{"encoder_arch": "res2net", "model": "contrastive image-text model", "dataset": "analogue clock faces", "train_examples": 195000, "image_size": 64, "grayscale": true, "crop_scale_min": 1, "horizontal_flip": false, "translate": 0.12, "cutout": 0.4, "tokenizer": "word", "vocab_size": 74, "loss": "sigmoid", "embed_dim": 128, "encoder_norm": "batchnorm", "encoder_activation": "silu", "encoder_depths": [2, 2, 2, 2], "encoder_kernel_size": 3, "encoder_stem": "deep", "encoder_widths": [96, 192, 384, 768], "text_encoder_causal": true, "text_encoder_width": 256, "text_encoder_layers": 6, "text_encoder_norm": "layernorm", "text_encoder_norm_position": "pre", "text_encoder_activation": "gelu_tanh", "text_encoder_mlp_ratio": 4, "text_encoder_head_dim": 64, "text_encoder_fused_qkv": false, "text_encoder_bias": "none", "text_encoder_qk_norm": false, "text_encoder_parallel_block": false, "text_encoder_inner_norm": false, "text_encoder_positions": "learned", "init": "trunc_normal_002", "residual_init": "zero_last", "optimizer": "soap", "beta2": 0.999, "lr": 0.0016, "beta1": 0.9, "shampoo_beta": 0.999, "eps": 1e-08, "precondition_frequency": 16, "max_precond_dim": 1024, "one_sided": false, "adamw_lr_other_params": 0.0017, "grad_clip": 5.0, "steps": 6000, "batch_size": 128, "epochs": 3.9, "lr_schedule": "linear", "final_lr_fraction": 0, "warmup_steps": 600, "weight_decay": 0.3, "adamw_weight_decay_other_params": 0}
Rows from block 5 of the image encoder, named by matrix and row number. Each number is 128 + 24 x the weight over its row's rms, rounded and kept within 0 to 255. All counts start at 0. Numbers have three digits each. After the name is the row's rms in percent of the matrix's.
# fc2: squeeze-excite expand (encoder.blocks.5.se.fc2.weight, 384x48), inputs 0-47
fc2.82 181:144137108130117136157096150132175141131134151144152118109138128129137161092044121097110136145153142122156117150124143108147117106068129137143163
fc2.83 106:144123106147157129140138149153156132149141154159157091160102158088102169092130114116093117139125109153151114120159107100137139126150126192115151
fc2.84 117:117148141131149121120158152156124135131112088120124095103180166135163086147125169095134138149111131133116152132108151140172112143062127152139124
fc2.85 100:121120127120108136115124110104157152119156140130112153154145162152104135179175153153150150184112118145145090135141117129151088126140119173123084
fc2.86 145:147130138092144131141154163126137150111135127165109065134179131122156124074089136071119126124160108112126117136145147104136096130116128120154105
fc2.87 080:119138162121129113095134147124097122120103134081100098146150151151121131160140130145114154193067111159117139137105121130145100135080122156122143
fc2.88 075:128173153165131140103122128099134156103188124106156103190103121151124099140121130159106103178124141143116105160150108136138097135119130128128123
fc2.89 076:149103139149141126068143136104123120118115098150149106131103154120131149146137106141158100130172134053143121168178108114122148117130124111147144
fc2.90 140:164144140128123122109094122121112070120129136106151128117174063130079127158141111159136122126119155136181105101176113129121119132131126105145133
fc2.91 101:120147095116122088132154127150121161100110072149124153156147153123151101141123193123148115123109131082117163118145133122134075105108117143122115
fc2.92 083:174142152146118122114122115175154132113153137111114092143154139158127083177160147149104128173107140119147113120151085120132117134147136142182139
fc2.93 118:156154112107130127146107094159144116068131130112125122128130103123132118144145139175147126110130128047146128117180150132102138135138133084147150
fc2.94 091:110132130121123108146115156099136141106123070151157131115162168124197179104105151100142141120121161116108160108121118148134097133131125138154101
fc2.95 078:187147136115105160119066124171145162144117143159143147150151114086132107103111100146133130111123140112158104091126096131170110136112123134134117
fc2.96 102:096110125134122119151162115130158151158142128075121116147127148127146127099121143160170087169078116164101122119132135165154154129154125134083133
fc2.97 076:133141114128113152124133088146142112066087104171109124128161099142102092132118096117130136130086116131138199119157138165115142123111125137137133
fc2.98 078:149116157125131138163134089124164128172169116137099093121149124137118121166110096149107118129101164111130139168127119144052125141109127105108117
fc2.99 129:146130101132130126104131165138145128161147131115125198137097140127147115108127139140158127113148118148085126128149131204129120113133126135088071
fc2.100 084:088128091163143135095105108146116150163143137117112100128149172125138183077128157125141121113123133166137102111119126115134103117176131141135173
fc2.101 077:138098123127151166141116146131109127122111172078149175086103161143105144144100135153144127125144113055133128082142139141117145134122124131128158
fc2.102 078:131107156103139156127145154135140119172124142101109100127111135086137151140130142111135101170168138077104133120095161199118136151108134146124138
fc2.103 106:118114124076138171142134139146094123086146084165115105149145154144145192096156110119167121131128144139126142098120143134138177137147134120129127
fc2.104 119:181108143126145109138126133087152066136145143105096131148144143102141093166131128118140136134161142056141149127099111119109147139108127123152112
fc2.105 076:159156131133107131139101127085145075125173149146143126126138091151102090159141112158125164107111148083127100114153127158153123144159128118095119
fc2.106 080:146147118114070144175109130148125080112174136112136128137150141099131113097139130119112097082142161151140134078134096141121112165162124140132138
fc2.107 090:144130096122122117100080120146137114094114088122141143101147098139111091129157108120164127163129161144123144092167156121091148166143138087144100
fc2.108 129:112151111090150090130116150137122161145096103122100126126193157112127155077113116142155104142148125150103112128104119111163093135148133155114164
fc2.109 120:122127107119100108112123121138158151202093092085126118098155148128134131102113163091150109154065150138132116115151122096125128134132123117108126
fc2.110 087:158106120144136061110135132143137139138100102138116143123174155106137100139158163115117110123145124137129112139148168164193111167148120133143152
fc2.111 137:136141113154130131120153156151107155138145150123122105102171138110167102128134110159102169142088135150197102116125132177150119125130126156158110
fc2.112 093:140131100105079163137087134120119110166142140149138112099119094140103136133123139160151115109148137161097134157165132196117112116168121114112150
fc2.113 068:147107131087133078105144140131102108095159158147144139135121130151107100159129122144094101082166146150082107123147113091164131145150124120110108
fc2.114 103:136132119065133116129109122163110094150094111147104141110184160121141131108088136083139122104154174123154109124148139125103121128109129105125168
fc2.115 105:149146138169143063109123136119096120148102126095111106137171103069140115149122142155089179167106129113135133112140147123131132159137126140125125
fc2.116 089:133148148157066144147111110156161155139157165105111123118153117126105103140130119156149141117158153082157109095138125162117151171101125134147107
fc2.117 070:127141139146125096120114075122116163107094119127138096108096148161123142149091125097138134099135142102059112145111147141151109150102131173143109
fc2.118 077:120138105112100169117121131133112084141119093127091164154132150153156145079096149098108081146095122121110093087146128115118113086134125138125134
fc2.119 111:130106121123136091143112131144143114148151104141104121174117177103102116155120095114127152120088126063150132109118124089082112137154130148087125
fc2.120 101:127151148122152116124151132118105179160092112127105103187145152130117128089077120152134179141125127127092132124145097109148146107102127166134140
fc2.121 207:151113137137069133140094111136149112091144112101140150097165100104095125143124087121146128088135157066128125121172136123116142139128130139159154
fc2.122 074:106123127146125128133174151135137133118145161135143134138127119170130141150162121174162143118174135076115091056126103141086109135119129116134136
fc2.123 072:120105104152068169122146106099144127154093118091109182114143153119136154102194118121114116116136102099162134125132144151147134124119132118112113
fc2.124 063:136168112133105182156172121175115105114132157163118113126153129138107094121162132098096147136129156134149101126114177149109109091125126150138145
fc2.125 113:167103110107144076090114121113128152124110121136079129147118154135152166174119117115135157127093149160095127147166143132135163079128123129145138
fc2.126 095:096119081115120111105146133138124151099107154124132123119195156144102127111101154129153084136123129173106127067143134131173114121141132127132153
fc2.127 095:138142175130111127123144121180130095104142129154126132148117119137088123158156094179112099117170161147131177139122083133126161163118124129129123
fc2.128 075:167121131129113131150167154064103142165146093122126116115210110114083124119149134106135111129128137121089122152134160117128121155121128130119129
fc2.129 089:130120098113156084116106138100140150112111110129150135159197161116106102175109133141121112107150132162130141128131159141145093113134134138098180
fc2.130 083:101121110119099150160115121127128120155094129090144160123151119138102114114156148121149106087129143173129196117128169156163122100140129125096159
fc2.131 104:142154134126109113117122154125140131133133156132108124125093089117085093168156162153118155121123137099138148141107170124145128186168130089176124
fc2.132 141:157133105138134162107155140120125141138130108096099119178135129166193137176144129118095135143140151154130126100146128155127132071100130148160127
fc2.133 127:134142119124089103112131117132135107124097130115146141144164140122131112116116138112172099087126143028120130104141114079129130125097120108110134
fc2.134 099:122145119145137141148095097140122129111124100136135125130135119121124149162089095164084184111093182084136123150122135146099131116119126173146092
fc2.135 091:103131156121121120104126117143092130125107113194141171175130137128143121142173075184149114137120114120140103150133133133171151125140128156142114
fc2.136 124:133144145143103162145126066144162141164135096100122153122135145127174162123141112117090082137121148146098100144135120145135151142112129132136070
fc2.137 060:119095111192139161152103073115141087127148137126139144111091135142168135093119109106140137129118146156178115157131127147115121115130128162093128
fc2.138 087:131151111150125142094106149147148082116100104098125124131171139078129134105147082144112153098139141080113152135161133134129136131162130154094168
fc2.139 164:156181100134096133160134150112125114101145112120155142128152112119107124131116124140158137100146130031137113085145092131121122146120127132144112
fc2.140 092:082105099143129132161108161138135114146108084124095112165152148106156135132133176118158113134131125174098132121100160121098097120145119156118169
fc2.141 123:136133102125100117122082125083116139077147121153140125101162119159141146125143123119159118039156110136136155137156164129126147131109130125125147
fc2.142 111:117140124142117091127125142156133110152137148125151165138122165096116162093136119152186130105184150095090149113134102113139125108111125153090093
fc2.143 098:080151109103137091148130139172135140156102108120130168138181179142153129124144131129153095127125130151102149090120104120138113079130133147099138
fc2.144 105:160133131141129154117117143086142104161155122151123158113166087100131135162153116156131114088163142120161082105120132124166106184134128132144143
fc2.145 137:153154116126095102119131126087119161108137127136129114142164118137129123151142118139158131109120156023144161106131146092120115130119130100145110
fc2.146 123:110148127103149102123124174151131154164092131095100143128142170115090088098135129117151142178105109149095133135126137144147140109141124180098120
fc2.147 086:118110158102129164175116128170134124125076128187130119117125126135122137111122111120122174123147098135178159176126125112157140146119126130170117
fc2.148 088:126120116125138163144133119114102072116119129196164136148108120152108152161118126131119164094099124149165139149148141174075109128119136134128117
fc2.149 092:167142097128138096134105159128093160123124082141148122159138157165134117129099147148142187167109166120098115107160125085119107133120131127120142
fc2.150 074:145133130151106121082123161134153144070108137105128122132132100138126150126132153148124152073114134078082140115161160135109129130108136133114185
fc2.151 091:117135129149131134133100150179123117143097181114145166136129173149138147111141146124134089147188166140116148155141098126122113104115129136081105
fc2.152 074:130131114157170109133167142114133110111148109157129167152145123100122121141083090110138122190159168172140124149142107123097099142123127112131160
fc2.153 109:123130141086174110148152138129124117129095090132061082122193127104127135102100133096153117151142136115118122119128112104144088148127129149120134
fc2.154 068:115113150133175121103086114144158131103135122124128097115143110090138153155123125152110104130134152081151111147170127141118123150075131069110155
fc2.155 102:104129147113148151118124130126096192143088086100125154153159168137172107129150132116129123128145128136104129122121116068142112106104127148164158
fc2.156 083:114104126077125118154125126174126161126094089156131130115200159130122119118123126127144118157127131096142121160100116103107082125103118154122162
fc2.157 064:153114170164114135144127128091175145138142113158162172108147083135134124160130165129162125116143164131166159123118138146095162135146124113104139
fc2.158 078:110150111098201146160122086120134117122163110156089138147108099120125097133151094151140188124153127134149140138111162147127116133120137103134145
fc2.159 086:142153117101112141144130111115137122094141140132082120123157136145146131151135141160153114106125099061203116135118103149125113102113124138131075
fc2.160 118:091144117108148133127159149145145124163058113116114151133184146112136095137158141115139089129154116169089150112103154142139112141120129146103139
fc2.161 068:087110129159082129096137151137117145181105142130108182123171093131143122103108169137129137153118127159081128107127145169145104141139127126135126
fc2.162 124:131138137130139068108140148138117145124120091150114101159116171134109097123154113132106115137091104145099129140136157141162115184177128173113122
fc2.163 123:153139137117133147164107079151148109097128164124131120094155102164114086171156129124108140096170150099163105109162120149110116131133133112148147
fc2.164 115:109085176133087113124138141144134151126125118119141135192130192158082097121130133121135119113098100122145136158112112134138140128148131160091150
fc2.165 119:126107149149126147160114061122186141124154155138129109138121107147120097171160086119139135150136147099130151151150094118094123151121122090129114
fc2.166 156:149116121142114131120076115101142097120130118136163147092184105123097130135135069132176127112154134118143137121173148111108139143151131094128167
fc2.167 087:136123125143120133128093144123110111114158178151164118131122120108142132096123155093132134123145147199135095177156114169138083089118130131128129
fc2.168 099:146161140152178145138085158152161173130148178175104121096106127154144124125123138130107153137103134117111114170106131160147127089114135128125119
fc2.169 077:145125152156092137167124116146128105132122120157127166090152106146099119144125183116129130073147157105129122135188149168107132123141125137164129
fc2.170 104:140141125119098144125080122094123100079129150121149130141148067161071098166162116142157130118151139119112132123157151153136139132131125097142153
fc2.171 080:073157136088131083176139150132083157128090113128131151157161162128132116129129121153180114134128139133161107102136132089121134144135132151144134
fc2.172 082:103130135118123132106104160139122116147106063154108142117136161135143148102129126098166093108122140135190080123119109175101145108109128154134125
fc2.173 102:094106158118123103167112111150101118114155166155156121136111142121105155114070164147145117140194130126111141148135102154133093109103124149123133
fc2.174 110:134128107144168107134110163135143164133089113092097134138116178101165127101082163112128162141141121137103124138124116150163107130111125178140099
fc2.175 073:128117118153150117142122146119104145072105146134149111137166082167130118146134138138141118095161163170146111162168146133137101092152120138168149
fc2.176 114:164118109128147129120120104061088080127133165123155118098133139141098142150140131122121145107145136078130120147184131174099134108129127144126110
fc2.177 116:107143087114139144132162142142131141140107133142132128106208151123159161108107137130115172106127144146178119130100128134158173116119117147111094
fc2.178 091:094163136107110102151133131173107121140088153113106159147139123120167157101129151098129103149132128175110143130089107140143114136172126164085137
fc2.179 162:147115116161140163102186111116140139126128107154097121134159122134145084141185133157135097154099114154105135116140122172156138105148126165113113
fc2.180 073:149101160098091097127123129107135134090096128132111130110169152090152128165147159121160088094108141166132114137131123108150131113095129158112081
fc2.181 088:095112143091175090161162138144132133177092094134123095150163164085139127120149141117135118111111124113155112137098125087126134105142130159129144
fc2.182 097:114137138142100139129147142087172132144144135144134163147128154155138147128159133167108130167190153164121148116168098179114124146109128133151107
fc2.183 083:152091096164067106143148125130140106179149137106121159137108134125140094124115138130116138150145128143116180164126128172132144126160129105084144
fc2.184 099:085094162134097130169102073171124158122108132125149122103143162121126111143116150131139082130161095159164136120133148129146127133119130173118151
fc2.185 083:098135102136121140095104115152131123149099122129129157118118143119161161126158121131143162092157161116113082081159088107113161075145134103131137
fc2.186 081:152139142107127073137099109113093158108134106150115139149114132153112166131132125152137137140121127180127144128080124109209114147153132143105131
fc2.187 111:101140168095185101134122113154109145132089063133108134155135172101162128134125154121147098127116119151147092124118116147162108114113125147132141
fc2.188 077:102151141125157094115112159119121138153096129108082070170173178143133148110109124082117092111129152126107139113109110123157129125106133138118115
fc2.189 131:120135110101090134146131145153139121143104102114113155130136147119152161095109132088145088157129129158107125099137115071110125156071121168155153
fc2.190 058:107124129108134158116117185108160167122111141151131172121128174121151131143101129094090105116113148180096165129165123113098138127123130148153135
fc2.191 089:105101120118139108107094138160117088133106093138129106119159167099142127096093134110156086127124111110121145110151091136116164125168128166098167
fc2.192 121:097128143143156150133132116137109143135138103119116139207122176154153120132103127150140154173106134160102121115124113078126134155145139106175139
fc2.193 094:111168144098159122144153190153136154135124126162134117143152125141155127140153137171093137121116109166172115142106142100151175129140129102132095
fc2.194 085:115115132147128109172117107129151118088160149101140120136135146108131123116070130172174158162137153103155113097144083109133126139165120145140160
fc2.195 118:103159136119130122159129114140101140124104084113134121113164151107167138165155160060122123134086151155138155144100148133151113134091134164122116
fc2.196 086:183176111152113105153143121107145141078132135128129127121125098133095157149114135141135161127144162053160145088144120125107133111144131113126130
fc2.197 075:137125160133126105117141123111091142148109114117127144147146141121122165125140162111131095105125150172117139153110125156170083142066134190113152
fc2.198 091:131120122094124107136131132100096084095119131162114097144157152122093122149124158108165130102133127136165131127150145060145129158142123140142186
fc2.199 145:111108094116119128106102156133159146155136162114127123140141185112103114149091121162166080147100120136134143191122098133103140168128129117134125
fc2.200 120:123100136145131136142136101115154056106143155153129106123146140115123131170178115140110158122123151086144135114154156169108116153180128123149129
fc2.201 098:112136148109102155127104108102118145109142112146115141151081149158116147134147049148119084118124131102123137155118133082132116130154125155085101
fc2.202 073:122147137112121091156110132128114140126135163110122118141115121140172133106057114114116195152102153112115119139138090149118128089139133170090132
fc2.203 072:122146192133136172139131121145165139136077154110117127122122126075136151101095134098111113145111135177112123138166164132101100114134118134112107
fc2.204 089:128135101152133100130169098090125080100128123150126121128165127131111090150112115111166111119126170137127108092162138107119098129076136141131178
fc2.205 072:127131092114128124174110117161121121121115111122135161137143168121155105142148114096193087127114154149075121115173118124109116099165130124152142
fc2.206 093:093120123116094102102125119145135122140142122093138177139142172147180137126074140106144104168067130158118103130110119118130126128168131144135122
fc2.207 167:097129127104113121140107133106131106182099106118134134107187155122149127074105129097157096152103130174109147121140120090123104094116125155120135
fc2.208 064:100119123137120115156144157132087141149103164091143135122097142145129092145095103134127164092117148112171143068127114159158140152113122158101118
fc2.209 108:112133127138114100116113135077135118089150149150138096144143121174119101138136065171133147072141127143084138102144151113150156139140126134113119
fc2.210 104:141151126145185120152150088151149125107133141161104101129118139146139116147113077157106131118121136109130130126127120136062148163129128125148063
fc2.211 093:143127136116152123099155153163110074183122138154153103174106122150121155136116090167108131075122111137146109105115149144087127129126129144116119
fc2.212 068:079126099101162105139119140147100158138138144120105111158141132123163100068154162140150130127122121101151140090099121149145112133152119155078145
fc2.213 099:100104125119127138147089125130164110151117168141126150140172151112131122082048135110161157108147144116119121149114085142141129121088124140134122
fc2.214 089:122091138139131128142194121130147117150120127096124099141129140086123136149129142108148122130152134025115151127144117146122159139116126125105150
fc2.215 130:157129118121063127152120116131148108108140165140123146125151114122093116168141114159146124090170127034143145120132119129116129138124127129125131
fc2.216 108:125127112129129123098097142113122121167148123106126103130113150148137160126114127094147183122118153139115103149139125026111100115140122120157138
fc2.217 069:147080127133156159153156081163115100107129111119129119123113117106096173166120098116107165127126138061109107139138137150117152122126129129108097
fc2.218 102:112112128124129105136149163119141119145079135089122109123139128114149108149091140156135144146153154167077130086118142145118110114114132193102173
fc2.219 095:106164146153143161158163145140123139179157116109134124108146120111163130078131118114151083143170122091124123152116103142127098170152128139098117
fc2.220 098:160126134139157082153108143106127076174153144136128149133139102144098081117107144137118110103128139120150098100142146150080133160140129116176123
fc2.221 136:090132153112132065154115139149111123178116115137140143182139179102083097119120141122165112136117129151102124167110112116141156139133129128115113
fc2.222 122:134109152150153082118134135118097177123114093148099124124184180124156127122132139124117152138092105152096133154111156170166120148125134149115133
fc2.223 106:146156147149168112160126111134142108089154117090102076119116155138122115154147112160143130116091127059136110114163136098124157145137130115119148
fc2.224 108:162122088137157119100157163130119173155125172102108098151120177108107110136124123159119107148103111146133153177151117106129152164123127144109144
fc2.225 095:124133151084134094114165145108115126157118108123129135123136174126112124090107095153181123124165146189125118157123124145145122126137139166101086
fc2.226 065:107117115141145149133097122072137133133136162144155148110118170150149160160147123148100081138147148143125103175158131137093153111080131106137131
fc2.227 093:096094111079132111122152146156088153125077097126131132136122163153093148123118123125183102104091127139108147119123169150137154153124136112153144
fc2.228 101:096103162164121098148130128148152151137154136109151120159094158099175141108116170060130092126144170128102123114120117133137099135133132145125136
fc2.229 111:131130152153114128127152128098097134074082130132079134154176144112164117140152147140136121155134120101092109158122129126160120133066123130147151
fc2.230 128:116116120093133132107108121166168142159149127134136170168121170122144070155130152103131108146130139149119127133098159186154141096127132115102112
fc2.231 096:140100117115119136144133092128119090135129111145139140112148158099144143116124216106118126179143135124192154149138135099135124148104126110126153
fc2.232 078:144105123109117059133109114083140130151158159150133134090132106099152108150105125084122141127090134146129124142149134071095141141137127086124123
fc2.233 070:115116093163105149139162104132165141123091146170133175153180140120103112131141114137141127095102137125114123081129147151084112130129126156087120
fc2.234 079:164090142146145108080095107134129110154137128125124119149110106081102146191086144119138139160161116090125133117152125135159162115140126143103137
fc2.235 087:121105155119152170170160119130128150136090093147108103116144101141082143124127128069122123113122124168110140160135102126083108135107135164100144
fc2.236 156:124096130157133149152127116094137136126185144089124116113113159136147133109129134124144122142146115049170105129121083122104134172143135147130160
fc2.237 096:118084127159121124142124144144104080108131161147128136125155131111114155103142147104114123106146121068120191105151159140112146129161128160118168
fc2.238 106:120167162122140158154138114081141146135158136150134120140126120152112140166148081189128130163130144169120096136133108086149107145118134130117088
fc2.239 115:137119132153113130094129155151098135138102137145090118149124177112128057124116139153147141172129167179117135125152132132118136169084125142132125
fc2.240 089:138118100129150124129101091135144123192140188133146168148153113100147128140137109140166133096093151167119115141146126108156162106123125107116100
fc2.241 075:144123101125134117094124152126155122113104089160115133139202097144105151120119126081133146121112131146109160060152123117140134116141130164146115
fc2.242 084:146146123116145118111132116108130096134123107153105112134162159140136186117112127149125133121084138117199144095148127158126109109090141168131176
fc2.243 096:093142113124149127114105081133145146132153146101121137155101159085191146131105143132148141119103132156159123138098086126150141142094124175156122
fc2.244 070:118119077127151121140123146146159117139094109135108144124177188080128117125085145136140118155124130129177130134104144092165151098131117143101126
fc2.245 101:175122154144129131135133088157107103122110168152142126123114093157064081142153110155114119119157133127116107101162162116147167153135127132144121
fc2.246 107:149131116089151127147108123089132102140137156142134107115146116113129166126075113092114188121119103130190124100121145121138166141146128147168133
fc2.247 063:168157096120122099171151155140096105148106114128089112123166111136140141105156112135150108077139171150126120107153123114121174136139127138089105
fc2.248 127:105080121108156089127114125133120153123088110105119115110194148107155149119081141112150098144111140176131121086143115105148145128139130160122128
fc2.249 092:152115087171083132087113103107167143109127103115151159129107086105146139139141106159132144090119118103150140144168143147119149156091125102123120
fc2.250 098:089130105127162102132120120136121115150076102085089144128141174125140112136158116145134127151117109148089164152112120094150121146147129185098138
fc2.251 087:111132128097146130147131138205156151120123135136134141172153151133158102174123128120131080124131122150098150134143111138116127081129122105165084
fc2.252 113:128146142120117091115116148119108130119082067105109136125196145123114103111133123176169115136104140163127110113157126102120112126148132154095151
fc2.253 105:140115118179103135138163121136134133191135169081127151131124164133162123115136118104131140120123132183153136118125110131120166165129127151151082
fc2.254 090:157102139108128074123105124138150101102128110107116115148171132143112115144177104143157100104098135057123117120136134119159111120132124168101149
fc2.255 068:160124136137140095110155117115128141089149101142111125162172117137103091166161147117140137093109132080147121166130178117146099125139128099168124
fc2.256 075:152133148109098143169127114156099138088096142189097138135161105138121128125114097149136113106171154078146154105151113153128128158121118102139125
fc2.257 097:134165170104155125087139144138127127142130131106155080139159176136166142129156118160125113096123135132104129132100093089157127103082126137108098
fc2.258 122:177078124157122155107146156145147123167171156137108106121122162085134124121122126156135158119137097113138154184151093134134156127109134138113142
fc2.259 108:113116140110129101138113130111116167129120120141148118154161141112135115087071137100168073122131147167111159104135138080106121132087142122149160
fc2.260 075:126130112129101139109148119114102108198120118126115161163132134139154157117118126108129073158089106185142100126105106141116125123142134115103084
fc2.261 088:162143108140137093169106127128161122136168184075127111161129157107138094153115163113123131129091131156137153118151127089126138126144135146154155
fc2.262 113:141103114128132097121150106094124133117130138126105134130175135143141100106164153161135128105055129163130139107123150171131146116197129139113117
fc2.263 137:179153104137072139143131142123167111115145144145139149129147093126132140144151137141144126099149144047144118088132094127113139147118129107161139
fc2.264 096:118160128118080148175089131082128162141152124127134126139168162132112107113146123126144115098138134103109103122141119084070148118141126123162094
fc2.265 090:108137109143088172156094100119122124126171114116128131116156126114116176164152065113132061116152139133118128162129149128140115123116128151135113
fc2.266 178:158127133134107112180121119145127090102122119138140135133133124122112118145164135142141130113149153009110144113152123130108136131136128118143118
fc2.267 097:137078139140067130163105076134162160125138141133137139132173105133105095127128097124127147118097108086137130134143145106153143126111134131145079
fc2.268 089:140112130149118147096088082140139138109132116130165104081122134144177179120110126158159131133102113083134171125111124127142093161123123130101154
fc2.269 069:130124111149166150111150122083109176114145171142117123140116102135088097131156125152104137149160114099158161092136118151106113143188120132126141
fc2.270 068:117099101147130139113106077143098138149110135106108123131183136171097069128139125122117153136086109117138100130166123118145172119124129170136125
fc2.271 084:160101105131077147130093130145131090137155134130134162130095098121143151139140113152164119118148145061151145158135108144086125150114131106111093
fc2.272 120:175137094137087143162130126140161096111122153150145137105139074128112126151158128144140123121139124077154140097176121160105148150144129087124130
fc2.273 090:127139115145134155143091097137139138100143131173140129114123060140103120133143056167117143094173175116126131133153135116139121134138134122147116
fc2.274 098:094155123121118099139098134143087166152088091116151142130163151134172102090106142073121112131149154160120137129122120092133098103141126137118147
fc2.275 067:117136151165116133095092136095135173131135110157117164123138142121096110107145080120135110159132118155079097120145142177138175116112129130126093
fc2.276 083:091162141136143167121178096137143142171105099121136146137113151128167164132118118123119099166092131123105094098121128164098107136112122157140093
fc2.277 064:132185131099169134106068098173101131151125113093099153115138129127119129136201125114128128148148126148129137167132155130140123121111133134117145
fc2.278 075:175125139138157113076123104130037129116125092103091151146139106116122108123079132116151134141120144112120139124145130111131137125134119161149154
fc2.279 105:133108103156114124152114149155161060112133139116119157099148118116123096120124142113131184135111130124174151113148149131079123170153130124140165
fc2.280 106:144126151145109152164128096118147121120147146120101129121144105142105108131128040123130115096141142085179133130134152150091145162115129115141097
fc2.281 089:126135107108142141130153159153118156139093132089079115144145189098126099138148131135139093124089138167136151135135133101163089126154133153160113
fc2.282 133:125128106089099098149128165126133155143159153099114108113155147133155159174113116131167180154106119150159154151133097118123176128131135155132114
fc2.283 102:170134126137153135167111120123162113112127147182122136131148081148101134130137126132118165127154132039154136101108135147102140130144124129156133
fc2.284 085:161105172160126154153162083128116109147167128115125144124127149128154157084121101107136155126205137139126096152143113110119144133120130137150109
fc2.285 063:136091152125134093111129149177152105118143172138079145084099147093131153154144153142130151128154120101100122144137132099137177104146118118118151
fc2.286 102:090126091088153085133115149131103150118104110122105112141154173125101112145120127106170129140120115142125129135150137080130120133147123153177189
fc2.287 078:172128120098144119135116153136183143175174146130129170121111093108160165123123109108174129113134160142131098136121097135118138095127130092137145
fc2.288 067:130165105115175083127171163126142108145101094121088130147148187155175110137139126151143140080119141138131108115135109106142126122154128128141115
fc2.289 085:147140162109167122128161137131103124099110107179094151144179162124126117155137136132141116157094132111144126132094110107163099103158131175108110
fc2.290 064:134092093144131150147108154159125102171148127165134109131181146177112145063093090144133128152126152135097113137096133130114120142123129133133125
fc2.291 091:107096122121143155155130150117128104108092120150127174123171165103133142147165102095163103132162114113126150104123170138119150121144133131140066
fc2.292 143:122120124159037145103126134144161139139144174096121163144119121114171153095115135110121149103118148114174159125135117124131143148142125112134141
fc2.293 143:150135104121117142137102093061127084126142148149168122090147085144112141123139123124135127084155156110141148126167163154100111143113125129159147
fc2.294 139:159125113125144127106090137099083057130140155148153128102151105111087137158122136133133126126153143077161115144173125155124110136138128105147144
fc2.295 086:155125144133140125157101143150097095126148134122123149132126100128119118161158073143150152192136158141165119130141115098088137140173126103164139
fc2.296 063:157122108091126134129119140101122133146095129184119138046156121086115127111146139116145120123112128142146150174150108181110123142123124112102129
fc2.297 117:144105104140136135126144137151120108099151118167135131140131159128162133157159127112094119107154110061149176127158118164109116141176143164114147
fc2.298 175:106145113084143090119154148142133123140127084148106136121194145118125101082083128107167115095134127137098132117115126120161101102154130162138119
fc2.299 120:153148113147120139133133152123146119112106133156102190124138123144128106155166176151124128140147128148092192141117145153157154126106129138079100
fc2.300 080:121131161109131123137121121148136121141111136113086111112152141119148092103103166097184091141080110192105093149143129139149112124132126147099144
fc2.301 076:115136094107158132132109134106054133116137164125121123114067136136131179145138159076096112128125102141138110162139127157157121144136123143127129
fc2.302 129:137139142122146151121155134138065121120134117116099125156133146135130121153236128161128160116122159159123135145149122112123149129119128136150140
fc2.303 108:141142121116139097174102117106136104107139129137131160126136105145068100173135118152149159125164162062092117107138114107102122132135127105135120
fc2.304 104:070095113113125136138104135124120138157072113097117151152146166107147124110144165073166119157129131146080152124114138104148127112145128147124132
fc2.305 069:127143170149159150131114100114101115128154157151129061153152087146097145147139153145099114083126169154127115135136132097107100154110133138119125
fc2.306 102:140150104146142115116062143087073133135182178129157139125128124147148147142121137151087090110120128158154151139129161132132103136123129119128113
fc2.307 083:090127129121152075149102142115100124141090107104123149124151162113137114137090190109167108114132144145124126129134124083144099120100136150089152
fc2.308 068:141129106164145120116111117173092119188081103155120108139129134086134133134136124105123113133122172153134097113164128128146079142114125125091163
fc2.309 099:146113140122125146151100135111166082112167105160124142100172105143102172104119131122136136126135147106113128113139146111068166186122125111138127
fc2.310 123:116145159115137082105128168137120123151117073144109134197108175132104074096142118102125142117118111153126128132141111148120108147149132139104109
fc2.311 125:133127082122179144123144153137137148136115128119134093135169160142161146148121159118091174102117136164151104119141101100146136073111120142161118
fc2.312 071:076137174132127123120107119120143106111140149111130091152120162135134171154128162120137150109084155142116095114105125079102123119080128155096140
fc2.313 088:116146091124111142123147140107126138107131128132112113135194165122166134162108140097145137128133100125107136132085158120188120123098124165141076
fc2.314 129:094144111115135100129132137137127137143080111146120122131169141113142139073102132122168077139094141160090148099141136071131109121128124159117157
fc2.315 135:141103116144121124123128092062141073082137132145148146108173115113093118139133099145152146119150120089120132124170130132091145161136126115150151
fc2.316 089:104135094150114094139135122151099062093119119107130146166128146118123117103105147128144097129128149123048097103142116125120088147141129135125124
fc2.317 091:141140092119130091135141122126105142131093132119120114122208161146151125120119146129133076091117150121111092126164120087162115136142132146144168
fc2.318 100:143090114134077165158097080145151149154149150094135133107128105167139135110136119102110139127107149083147138123169124147114140155132125087150102
fc2.319 099:102096120105134124154136154174143171160105105108098125130171175129122109103111130096139104133136136165095143131119093123129116126142136167089169